Rows from block 9 of a small self-supervised image encoder, named by matrix and row number. Rows with one number belong to one channel. Each number is 128 + 32 x the weight over its row's rms, rounded and kept within 0 to 255. All counts start at 0. Numbers have three digits each.
After each channel's rows are labels from the 100 images, of 14976, where the channel reaches its highest value: "responds to" is what is common among them; "peak on" is the class under the peak. Only what is clearly more common there than usual is listed. The data: small renderings of single solids in any pose. In brackets: how many of the 100, against the usual share in percent.
# convs0: first 3x3 conv (model.blocks.9.convs.0.weight, 192x192x3x3, each kernel summed), inputs 0-95
# convs1: second 3x3 conv (model.blocks.9.convs.1.weight, 192x192x3x3, transposed, each kernel summed), outputs 0-95

convs0.1:131166057102149134108163128109118108182111078133096147072026106126103158155082142135149095169118092121121125073189083131128120100167093100143105141165142168055096107074124164105160135151072117125121073175119138096174118154122140143087110082122119121120073143164182117104165169184092111080
convs1.1:160127074088123137183138142102143135075185096105152082161073102097163127108110132145141116121152081157138117091081089095084142096106121112093151149120153129011115114122113105104119179134003105104128119199145151133119111130114128099226124119124137110094083113169140103152119108102141165133
responds to: metallic (100 vs 33.9); plain (94 vs 59.9); sphere (44 vs 4.2)
peak on: solid (100 vs 31.6)

convs0.24:154065185121164121149106083117105103122142115135115106153064110098140220120106127079091125117173111081183139126205142168141102072127144139028089118123104157158134094069143114155097118105127123102119133089106131162148135113130086118100126110152133108145141108112147109190063163064133148100
convs1.24:094146085149242124101120140115173088133054134114080149117143120206158083083131107172079103120138141131033141132081169139149059124123105146199147095079105114158095100077094174092058083137123084113118082128147079126141150137116171152135132143071146149142130124142145086163145116174099122118
responds to: jack (43 vs 4.2)
peak on: solid (62 vs 31.6)

convs0.40:151117158145108185141117143134166112166099189122239102124150138121089180129110067128144096117111116076088101111135110031167104148109091114101151170205141124160182094151119122149063152125152081114118150125134124124143172077151067167100120132135140146207109156088153121170184143125182126154
convs1.40:077075125141168088179130074095129107140108166155152129137155118101114151119094156111158193186149145155162148117126155174125133123090148183057101119065114159116119117097151119101166149127073155156132106156128084170096096139169089111091133132117094118108184087155150171138122151100124139121
responds to: dotted (26 vs 10.1); sphere (25 vs 4.2)
peak on: solid (100 vs 31.6)

convs0.0:103123198173129150152066116113144125130130158137177093083142117143096171070192092163092122090051106138168148165101161079033139126163112087177151124194126151147148163140115071155160081104073113091147073088089088147141151141132174140120107111119149130158098127141124148086149120148079061101
convs1.0:074088114073101109127163120161093106136126116086072184102137131116154136102084069133128144144131105126121137128056097161124138136191150121096122112057117108101129135094208118059075158121141122126089131123087099151112052120139093090172123124070181134118105119127090128122107161130168182071
responds to: black (33 vs 8.6)
peak on: solid (97 vs 31.6)

convs0.90:070134122152132107114112162147070126141041210182156111102116128141137130072083165155155057161118123131125158092059092127155127101127064146147137168159138104111107100181145126123199119156126120087095102136090061168124091093129151034075160134104135100155110139136110165150150128124087161129
convs1.90:125101084134138168102127134113153128124125089133124103192046125051103109081079089077194180116136119162107068137140076095183096133106137068133064184081132095092130125078145144141109129101116114108112178158170090143197100170128107123155071124137108083137115117112156107117074082125174076105
responds to: dotted (44 vs 10.1)
peak on: solid (100 vs 31.6)

convs0.190:137147159148136109154118159048160132082190170084089152099116153103152138113103081089150108177085126102088104084123138100090111103128169144088080107071107128147131136131159145112093098080141048139140136116133199168158142170168072176107099146118111100208099160167108144110108142163137099116
convs1.190:090124103186115133151133109087096154101134150173135133184120136165118132094151143130180127107169175151147177066151176130183142064137057163137156177142142158120153128121102149149099102116100234078125191141091046121144097136086161108141141124080126088104161129134163133097153139169105090188
responds to: dotted (94 vs 10.1)
peak on: solid (100 vs 31.6)

convs0.29:088135120161171116077107106117151149042195150115105061115117140068102121166128122050125124137161150124185144112127108106097106071141075135147076145132095177136102082101103144090123169079088103068139141083129076111083145118110132095066134068067130120160106157144069103159095151149119119164
convs1.29:149146148172108133135172142141115152089108180157109107075109128188160109074146146096154121124121124152112140148152187136106108115106107139132109148138121126142136096092196129102132092146085184113163159137147116110107104106163122080162101166184097114122119119113122154123157119140118150114
responds to: jack (41 vs 4.2); dotted (29 vs 10.1)
peak on: solid (98 vs 31.6)

convs0.8:144125122092133152154127202144126131107144078060168098107094065103089142080183134117096136112131042133124107079144158149131121140102129141127178054124149086178131135119158123110110098132124129157144017170129100114105119139105137149113144134141170151165081136190124115099092152068134145106
convs1.8:155149184105144087128173119140125178146106086143133141118141000148097101157080088130152163138127019136131134135128136137165087137122072173145096149128093177113115074151110155148123070155089166124110072134131099153099147099101127105135145139151114109124196105089168138182127132171122127126
responds to: metallic (64 vs 33.9)
peak on: solid (84 vs 31.6)

convs0.25:146143132114168108107135141145109099149158153153113111114081112197125086103130089122122099168064138107156110115147135195102095099063161126141122150095083182134118107143136135074167133133096161107054096127136224136135091087143146020111124105143086093140165124115117135102193118083146091089
convs1.25:074159101169139117077123103096142098162084064114148151163150143104163089080111133163153133137153118136073082168066129085177104095127107135102112102165139107093175204124102122083143133167154095133094173130170138180110116088112111113077159111151086160135145145135130141119099125148106109103
responds to: sphere (27 vs 4.2)
peak on: solid (87 vs 31.6)

convs0.121:136154167113158109132101148132181118111113154085094128112121156144158057153090147135118145127157114113130115160149087147124123158088088117152126171105130203123196129102133108099075104098069145175103143113108133171108091192133144130109156159081133070062083123138089116137126154125180148131
convs1.121:198101042113095132121132128144096132091205068122085099133144119088157114103132113103116118181066161174110092104103171111132105084156158168099164072117137072110113136177122136137150145124168123056108094123077162097123093108137140131147079103134140129125169148145092092125151108084099174047
responds to: star block (28 vs 4.4)
peak on: solid (93 vs 31.6)

convs0.79:162113172125144109104140111118166139080111147144149105117038135107099153134151115134122120100101142126129155120128139086133146151129176144124153122196110115146135132169109147059129078142104089122083126000102149143133146070119112132108129045128144155097047149099063130125097128073079142134
convs1.79:087106074160142092150125148162142183182152219169110099214105111084129056133066153200137142156095111102182151099125126123097136210201130114120132087084141149158092100149109087169121148138134117186147132088105121147136145108122134099149144112113107147117056093149083096112152110102169103122
responds to: bumpy ball (38 vs 4.1)
peak on: solid (95 vs 31.6)

convs0.128:141203098092126077149102166145133189122138073138147126119100136124158130170093127162131174071162146111131105115115129065062149179125153137151127138125153115182128133072212130090160129109145161114092123134126145090167104147147139122133102158114104095177097170114121141066161104211180127099
convs1.128:152130108135079123160111135073155084114117064122076141141117136021142144092132155139080098181038145118034071094185158169146116125105154168104155120167096116096092084117137147100143112152122164127086119144188136173099160114088089137137130114150123116054135106135106191099135158119089158156
responds to: jack (42 vs 4.2)
peak on: solid (97 vs 31.6)

convs0.103:132184030117156150112089126121102129094101105087164163057030064121180157128124132119106169095119167148100161096188119146049145131141126199109148152135117142100058115134139143047132118114153169101092098142167158087133188142163134139063145166105121124147094121213096104091097126116117093074
convs1.103:152148107148107079130063139135172146134128142000148145149152184138103115082132158114147144133127107097118143146126119136116113130089125156175098100133194112149198042112165076216100146085135185153116184169114110090153104170191123124174154120100113099151169109092135119172126123085115079132
responds to: dotted (61 vs 10.1)
peak on: solid (80 vs 31.6)

convs0.44:079134065090136152157176128138136091071152176097122043157144128162116176107065180117119106092163128105074167139206121162154046104143168129131067137146152154136086099123119110104129188114147135085122119114178165113110220119176083129138120061118175121150143099089142138156093121124072177135
convs1.44:108159111151148107175162111082213122105092097160133139146145142120132110095143162157156154110135146121151140129073144097076090131159020125132073147123168113153130049149119097168103093084145132165165188169035111140142190093189144123159076153123122143116074128114161124143112107134197067135
responds to: checkered (29 vs 10.1); striped (28 vs 10.2)
peak on: solid (100 vs 31.6)

convs0.169:097163133093143184163121164120134110098111121099127124079103093119150125059118111133106093120105109148104128093103144162171085087141071085063171174171161151078160174125110175147104134100077058074160139087109149111163135117117077118105142132090118147127121112104182163133164130093110083169
convs1.169:135167208090117114167143155160156139147112119188106133125114142100084119129150194126139155108087125125174085062164084116129157088090174102085118129166126152124136117104166144139182089154117093156098108189189131175110129139130161118109129123124124140118051111100103106097137127169140139178
responds to: striped (51 vs 10.2)
peak on: solid (80 vs 31.6)

convs0.104:118072095133125188101118091102126165182115159098162128110057163157118122130046165084199151148128113121100177171148108147137128118115102113131151107118126100114156124182135090161114175114112172129113127158141083129121122156134220071086173085128175101084180148173103198126102088117123151141
convs1.104:131118115193092135131131093116110100202148173173201105106160114130086190144095130098109132121140135092145121171115117102099083110115176129199110132162122141090125166146034050149166109102135119115123103106074125125143138138075109092127101150130141150132110134153157114119147144100124128136
responds to: sphere (29 vs 4.2)
peak on: solid (69 vs 31.6)

convs0.93:162153041089168127150096103105126184061136125128081103068160098108100126097102105135040150110102159133110120123066137111064119108113087103097165080123064095039172098132158140146172063085137098141185106149209133133112117151167133124083101103074113097096083147114103109155092175166130113091
convs1.93:162157022143127094191102150133116122133165099145124114153133111153168147149090144124062136107159074092116139120149156117139078118108159143149132146105147134163161106104147154099096094140095170074156060177071118123171104108152129119174120136152189183120128127106106135233098111148143135136
responds to: metallic (89 vs 33.9); sphere (25 vs 4.2)
peak on: solid (100 vs 31.6)

convs0.65:141121129093102167091083102100067092124106220084059083150140153103068091101097113126090173205143114120088117166107125136157153104157075171121100108097131090092171089117119125102145137138179142082156136134154093110175104081118192103117109142120144104100148120109168135126184109158076146108
convs1.65:128130131092136116161087116172140142128074047118066107158088114076110092086170149136136120124149172071117106164074133154123147166119168157089094196131156103099147121122108144154156128126120125141077099192138132157102124136193108069096168094157152094129150082064094108028131202110111047165
responds to: striped (37 vs 10.2)
peak on: solid (84 vs 31.6)

convs0.31:091173124124178150094097098132145156084117115120134126147052115145115115156159137089058128052106104171104160116166129083127156168160109131075155168155119135123127135109093155125138151132053099141152125113148168123144133080109124151133140113154093108111112132133047147134116109075110069146
convs1.31:124093143164127158102108117154131205105101123143068155176115131134133094154160135113106122186115138132106175087159137197185155108161140104141131069103122070150124125127149132175196101154062066170116101213103092183137085139097126121126084129140115158143122097150129132133102204147157106121
responds to: metallic (90 vs 33.9)
peak on: solid (98 vs 31.6)

convs0.46:123130149143084172112136130157147102132111211094140153124160101088135147122090187046053083157182150113136142124119111139163115090096065109096113155198182115102147155094159099157028072145111104108103132089128073137086173137152081125131121097075130103140134130126073135128153121125174141112
convs1.46:122137078074150141118101161123161076167123128084091122153086159124105133127107114121189159129066126175148111133095072141094142115138236127120142105080109082164108098181115186104117133144141176126096164130116169112151161100110195084144098174137114120130144162097118173074129070089109156085
responds to: torus (35 vs 4.1)
peak on: solid (62 vs 31.6)

convs0.94:182125131149101137103136143110128155141137076090109101143172153104124095114129127156145118131098138108128109180135112111146078168137149219147180131147111060163176115139090151139075128067089063090137092082124095093156145127149133121082083198144093132136097155096113144148111157104108097118
convs1.94:090116169140165150127116096137109161095126226144159137084124123163080098108147134115180114157112131058107090161136144114113108153162122107103130129110093072037085165148078126129104128192099184116125176123106161112164117113144120121082141119150125060161171079150146153133059135210106128141
responds to: bumpy ball (54 vs 4.1); dotted (41 vs 10.1)
peak on: solid (99 vs 31.6)

convs0.15:140105093152097140102092133120151111165106143167167134167080110188140127099103091167095107090144103189160098042154171126120160112132090132189146149165100134182163098210107122079124148104169170065134127156126148174152140134121154155079164135140123130170107130136098170064167123119180103119
convs1.15:100108144153088105090094103081132138166143033106087119126138147116161078078119163067145140166162123072107123074134124134115080030115122164084138122084173105151116145155115131114119104118139153139107113128110184106111069121143075078150102035136094123123112135137113107179117115134146127118
responds to: metallic (76 vs 33.9); sphere (37 vs 4.2)
peak on: solid (99 vs 31.6)

convs0.102:179150141087200113183099125122137115117162125122103092136119134163150101153076081107103127120103062075085078088084156171090159112140142103074078112139138165094062095115103138103128153173109118123105037153147159166134159181106108139138133115145072176131153098170153140122188128157092170090
convs1.102:129139116120235125136118138198127106161195159106173120170147111141082116120131142085146102053102103119153117080166160131167161124088162131126107175146120124187144159121174119148158080105128109181135145146124113126145084132164120115124140135133142114076089123115134122134150109113121113148
responds to: cog (28 vs 4.1)
peak on: solid (70 vs 31.6)

convs0.158:080124087114146170113086158129157153103146098101112085048118139091106136121108140042176083108124119123176123086165153104120142074122125088133168096145139146128144132159132128039093107099047099088115171131107152118168133117140128101137147111092155151090141165159146116121154170051125077079
convs1.158:123117089128170098104164118148120123090115171170087167134107128175142147156129088118153154082125135132116127031124180186107086097138113129105153134108128120134115083180175169155174095172003208174191099120094089124121101138105093108173115102166099136188080123204136166144095158189172047139
responds to: dotted (44 vs 10.1)
peak on: solid (90 vs 31.6)

convs0.165:117103130121137179140146058138084069071113130137082141146106167147133180097173076081166151120077149139115124131141120114107068116133156113145171090085119139100124111148155149122143150074074136108139093138139147142190118163151135078060093088185122122105153126166136172144072110095079128109
convs1.165:190175146145188131142095165144182191185103093119182182070148114126113078074179135201134126129118160133156162146081165170106076133115137175129126185145128156108114169079124104154094152163104163144094180083159095132102186140133146159170151129135076107113116115143202108064145112206160086078
responds to: torus (36 vs 4.1)
peak on: solid (88 vs 31.6)

convs0.147:116084174137149099076162129146119124106128132140224118156151129063134108133130134110124127131060100091102155114088131193150132117144085084134119141137136135140069089138109134116080086107130140109112120091134093095127080132081137066131058070155147166134193159145131081129119168124128160161
convs1.147:116083108083064205134122081090114129137147124135133133106083154161137092092165171126117111093119155204116141139116107130116131134111155093107103129146154142095117119120102091111134134104174081164074103137162144153104134078155122104127147170142136115122103130116095142070158100043102169089
responds to: plain (92 vs 59.9)
peak on: solid (78 vs 31.6)

convs0.96:143110097125167140124147119114127067111128119177164089150132092115115255110099062113069173139187119147141139138143113142125093097141135185095146106135110169150135124125109157108090129124047058126108159188077159109144184084164123101092141139188109107140194188138153131110120173162241104131
convs1.96:138169153206126127112053121104131144069097144123140197122081124114119118213124100134137108130197161131140119145160150096096128080121137145132117110144132116089140101151065118123175173078108058112185150151134089156131157187132160161179128137188172184104185100155176130209172113112130125114
responds to: bumpy ball (37 vs 4.1); black (27 vs 8.6)
peak on: solid (96 vs 31.6)

convs0.150:123148091147113128093112124186143156067105116131144117129169091072079115091103098098109145075083111092037137149210111132131070148117085079168132118148157123153145065109082109157081166068163124144161170130114143170152120154128155101148136178101156154131147178103165153139085152161112077119
convs1.150:167149070148148100176152079096184062121169126154088124157093139216132106109201168137173163127072162164166126111153129191095121131143137124086148106171157144109124148088173177159132169151086119099125088089223096084096169128127159126083069191159163133101137092141094153124105064098110163090
responds to: torus (29 vs 4.1); white (26 vs 8.3)
peak on: solid (100 vs 31.6)

convs0.30:109063077120125113137126117145118161102140120140148100147066159177125122130126096156164116089185105113086132087114173190086154108135160126101125085124103175150118050164115097130126121094117102139100109169127071147129216117135158118086087164101143142142126123112085107147124086163163096056
convs1.30:114121063096165120061091116120168132172114084109075094167130144058116135132150098146096146182097150114174100104162171179107078133110090164109122088128111084148039081116143133123174138135144137111102205047156142120096142131113126118137147167181119105170128125130134124125149169105107161157
responds to: torus (44 vs 4.1); spring (28 vs 4.3)
peak on: solid (86 vs 31.6)

convs0.69:154140115162097160143083104101121164082121141128087046115079159156119099136131147151051160107115146089111120118093138103060096113047111164086171091159121111121136113124129123115093157111140151112145143075139118108100145093169119170103091206118080117173129101074111122140071196107127101083
convs1.69:101119144101106077096099156162111124142113109112141132150181091086121140137147146130117127158088128079127202227116143083080138178153120165141167186084094100122134146135152116191161136122119145124149136097106066102149132164137146168138132175156155177159169154163165158162138118131176067181
responds to: spring (60 vs 4.3)
peak on: solid (92 vs 31.6)

convs0.74:144151130114137164095111095148131189141066143139118046138131137112099112105129120077128140087090165168071176092167119075103117108140103089148153128096107135121190168144114141109131077097082115122115081127177148122129155088137207155121112112121209074165180144100130150148083132101109131108
convs1.74:109149139165092014057164144156169166102095119105108107122112113109130135134113108191108122113157131092180153153132145225164150158153138129119172123087120100125097142065167154167158183166103108083111174093150095117126209128129119101129129147130115136178088156134140192097158131138158130105
responds to: white (32 vs 8.3)
peak on: solid (79 vs 31.6)

convs0.127:097101110145149166089150166126178119143125073173171107166176172143110109122152105109083180174127129137153167092179104147086144113159111135143150135169155133146139127117150097137130142143130157122098056175068208156132158151153096139129132120135148100101148115093147112140059162113155087121
convs1.127:135157113110197085124101087133074104100112150109111159112054152168122154160119191173172093141156105188153111202066162077159084182072086155112170142099160134133187149143105118126129146096129098109114162161141065206113043136118117137117116156106092103154162143117030135133144126119143149065
responds to: black (34 vs 8.6)
peak on: solid (100 vs 31.6)

convs0.175:110122168119107103138075059130098171123144058084120171152142135159174127120115151108091141169082130159077139167133117156156122107115151139149172102123038144104135101169141123076111169151088124138069125167080091083108115131146168147119130115033111124124071080147091107147177135162098132182
convs1.175:160126093104141105154084142116121056103073100127148077139126157169110140122160126068124096122131120167117084122171165112097118128089066098159134168093179096120108120131097068152092062077180121132157134083222089153151102154104120101123148111135165131099150115117125081060142092124129185163
responds to: spring (41 vs 4.3); cube frame (38 vs 3.8)
peak on: solid (75 vs 31.6)

convs0.58:172179058150105103134135130144137124111066153141189151121099148071078093156138189123125096155098141118156102153146160135125094119103142128149067134142093119117080131067085107099120089165156158116086090133143130133173110094115071089115122130084104192099137084159084103126084137118115105163
convs1.58:133095158101110149138120112085107116168184186119129091176156110118186131122142138127130100097097103112055117149116076082051164171076109145146065166131125128181131147159122170136081142152133142136087127125129146147078117139167134164115157096174183131129117144115119131085136165200152094120
responds to: white (31 vs 8.3)
peak on: solid (73 vs 31.6)

convs0.176:129153108110102111094138044162088125110147126130143127077096094131133152135107143117118076075129122083043168100128113134124139116156103088136120145110117125141139148108096151167115061179147136155188104175165082129151138139137138063104085089116070100091117084138135125131109121129138154097
convs1.176:126144118122162135116097151118114117164128191108165067138192131198125111124199075122115157155135053191176154177138174112132186166128151072141086082110118096076140100116110199109155164119109104121094089116095106132184113153140147126119141158114176192117124170148177143177106118130135075097
responds to: metallic (65 vs 33.9)
peak on: solid (88 vs 31.6)

convs0.95:101117116114137122140126136130095097128115103152117167116145137093111122152092095135132128093106105117098163139151112136072067138121121136102128119144156102057087114117059040110131133149099120103118175189176102169148169141104125092199164106088116078117141152124113196108160128167055103133
convs1.95:100137162093106110148128150100180073129125171117160060113088141122155143077104192142167103111119103100107089131106093115123124131128117121046150083099102147095170172142111142137148142155093117098141165095076135124128246092193091131113108154156134177155098130136111134126120124143187143098
responds to: striped (40 vs 10.2)
peak on: solid (99 vs 31.6)

convs0.43:150127139118120121108119100130083083118147126165135111125133132103124123113102138132117090171118135174077121108152105133168128094128114116165075032125127120136177144101141094090103108131156164094108142102194129132135211134108099096106134054084069160156171105071095141137094160130158112141
convs1.43:153094148192161110159121174072158221113148169135125102115096156163199122143111118113045131099130113111161177194130124081125117134157085126141095078086066172154090147171180152142103094127151194162132132157098184146122150128131181113179120140144151179118112166122093189096129135156126150100
responds to: plain (92 vs 59.9); torus (62 vs 4.1)
peak on: solid (92 vs 31.6)

convs0.118:115091144103083143123138114084158116065149135104109101158102162122168141157133106062155163149136102171176151140101090186191145086122146104110096148160176129117128116091074060096087154140120157084147167093124169113159125120167230097123158103148139135097123128130133113165156101121104133069
convs1.118:125107085068159146101113149148157112130080144112157155096165098188095109116155160130163118084120166079100115129161167135060156148127184162078098126161113148073135176175183127119181091164114132177161121156102042133103102237126063119118075095134114103162130045129068104132166158147161124119
responds to: dotted (31 vs 10.1)
peak on: solid (94 vs 31.6)

convs0.53:089098131090066137103105162129126093132154125171170158092103151144158138114144137133060164121117101063111112130124128093142098114099108064156155160143131187098149162085093105138135147182137087142176109107128181094151121125111090075100150131187108121074132066095171121124118101107127082104
convs1.53:155129173115106126156140084136134158118085130092089095166107116072083116133130081155131119168147114136145097106090102131090151133155118133060100081111096075125143167101140151135097176094149108096047166073151138157142094129148103142144123105107091134164137060133099189083097115089127077069
responds to: black (30 vs 8.6)
peak on: solid (60 vs 31.6)

convs0.173:172148160148151166136145099160127180202107139137181188136122111178170132092160138138156177178185135086084188107130149096126141172122116126186158128128155188162101142120173103138127120173174114127159145254077127158117123147145137167096109152122167101124142113163192117137121156111173114138
convs1.173:084145153088127110119112125053127056100146092154077104126122163107097092113111113114137075109044115133145121139149120101151148089140129121090121118117084079091126161122086121127132129099097116112030132043149133106102162117126099099103162112116125103063091148089078083126135110126083132068
responds to: metallic (72 vs 33.9); sphere (34 vs 4.2)
peak on: solid (99 vs 31.6)

convs0.122:164180070140096105072156171148147133148177111103155075163148064180068110190129099108131151185099178137139144144133160136141146110143124138113124116116112176134137112071115124140083148122181158133093141157150144148197116076172108152102180123147089150158186169158119141083110143102118178169
convs1.122:133125119109126116079116077074086131153095125117141035109115177100151081123078162137117114103094097067105132121161135084097171149140132082109148116095149152099109044113137107103124097162071203130086134118185076095158105085116103105119121108130159106142110129131106072115119122115178116117
responds to: white (33 vs 8.3)
peak on: solid (88 vs 31.6)

convs0.56:102065162131046093112107128126108152101096070092150130145148102158093157087187143089134103088152136142129119143117136170093156128116130131136119118085119116089076136219133130078118112126180178177107102127145107087118124157184120115113119166181096192106070140142127178143170114048122106138
convs1.56:131128057129169150124142099164134104142152138128132097165199165155130100117091135044128117160098125205166120082123123096114108100101126139165147126145144090178183064085045152112155105100084085176097157092052118130158124133128092104124178044117154127136114088174134055123154098155062076166
responds to: cube frame (39 vs 3.8); chain link (26 vs 4.3)
peak on: solid (99 vs 31.6)

convs0.168:128197150125099161148135130150115117133143110102124152163126148165063173113108154127130133148094110123177166051132072142093097112153163161097161098128106167099100107081061122130147132138123135122112103090117139144122169131107138115148129148073075177161127159175150104068115146122183110121
convs1.168:109187139125033195119151128116132099102087104119110180106134102125208065117115081133120098100126122164061143115118127089131099150095111113185090130104151109155078135128104177128033114142126167125143136154143117113157123118120198136130138136131131118161127133129127207211113138176113127130
responds to: jack (25 vs 4.2)
peak on: solid (69 vs 31.6)

convs0.76:135133130098102131125119144166201126122142153097118135143121072085079145083138044135119193086128132143170131079161164147079108138134049200157124138114073146174130078141095135116140110159103118159172162155110126176142140140120090149103092177192124164127150127108148096121125185153108164112
convs1.76:151143102161128122145116133092063167160137152140181216112134150234192124100135145098131111170155142144087135179119107080107142131100161139094112126075202088126094074140146164127120163103128192122096111140111177110106158148173169117111101155062133094122156115133120160202077140160157050088
responds to: dotted (52 vs 10.1)
peak on: solid (96 vs 31.6)

convs0.50:141124075142120140121111159060124140129139108111228067173177119148096106109110010101086110110135133121129068125099119125107094117122160109136124063112111030123096073133166111128103148104094107126108145143139089115164127099196116072083132152146122186133134148135171152062176134147103128133
convs1.50:095116154161130135081118106146128115120188120144094129091065126125109167112112155108085099135126068140121127165192115102124096145129089178140145127115138207155159139137103147076099124110064161159167114117132186144160129115114086079174141094205124171144152080101123155167137128128184162136
responds to: plain (97 vs 59.9)
peak on: solid (82 vs 31.6)

convs0.57:122157162156106127145121139126135094100082083141100190050099101142130179143107142105140136062099128117114141142135059088133099120153096107102162136161095089118173096181121149158047103124075133080133149093141080132137108169157116186093077133126164190097079097070125103138177148117219114114
convs1.57:083159182156144153139107144144156130188135126131069110228133151103073091167168102052117143196098141156147154119133129152110116189070155093124087145147156126148184099061128145153152191157147096149118106135197168163153095101144141066121118100107118103164161113111070136121104139144100104133
responds to: bowl (29 vs 4.2)
peak on: solid (92 vs 31.6)

convs0.140:142176140135160118104085169152126047097125093122108098114162143174166104135121095166109076147143079153125161138140087144111119124086149089111110127193138096081177122151104104121126116110121119081174143151117229108113223147149091108099178140166129124096129093141130093133131138078137133132
convs1.140:145121131192105117118159040079097131123109169128146112122103109135047131115159144061109120149163200176138107169106127139167090177148117089113132074122119203131179114109134115089176131129143125082099097076133098155116107162101131131143097111162170119140132165146131105127127133111117093108
responds to: plain (91 vs 59.9)
peak on: solid (60 vs 31.6)

convs0.48:190172157170110125150086166125134117133081081110145129072145146167147070098116091147083132125087143103112157144104158101092117112124090118062175124098133139159158173199134097075166081135185126140147099149119100161161092149127229115148118131201120113144107143137131123107138102099107115117
convs1.48:118091136136128153170132055173126134153126141146142134187139144068096097090197141091128113118098142223095095120076126102201145088130152114103094192162105118155128099122154132145085162153135083124124133125186153114088120101116106102080178160084141126115132114115101173056100119083090110156
responds to: torus (30 vs 4.1)
peak on: solid (74 vs 31.6)

convs0.75:107189052094154169153134119136145103137084155123147126109129109135137081158100132131099111138135088117108105110099131149128085133155152099127080144164158159069127105135118092135141181133083166127170129094212122146100163086162141014066095136142152123128155158153107155137206142176138110162
convs1.75:172095121163116138255131104098175150063172129126129103182098091113125193138135120099128133141144121156114127159181108115094126090110076140124074120118103141097144136132121118089155142104172080151159124143097136138128104110161108162223131092124152082158137082102135126201114134100115178060
responds to: sphere (27 vs 4.2)
peak on: solid (100 vs 31.6)

convs0.181:118163112122131111053174140128088083121132197099100117083115112151111208081121117157149110133115103090134145106114165110153129131146104088149118078079104126146175116146138152114163126070100191131158167154136111141113068087106123109090121122150114039067141131135083142174091117180108116086
convs1.181:134200117064083112122116117114123104100128121119142199094120133132153115072184146137107128183200135181115157129157142137120114134197131153150117149126128140132066110122127145153124171186145169142110121114090112117185165109103158179231136110136132137182145149139135132129157112158164146108
responds to: torus (48 vs 4.1); chain link (27 vs 4.3)
peak on: solid (78 vs 31.6)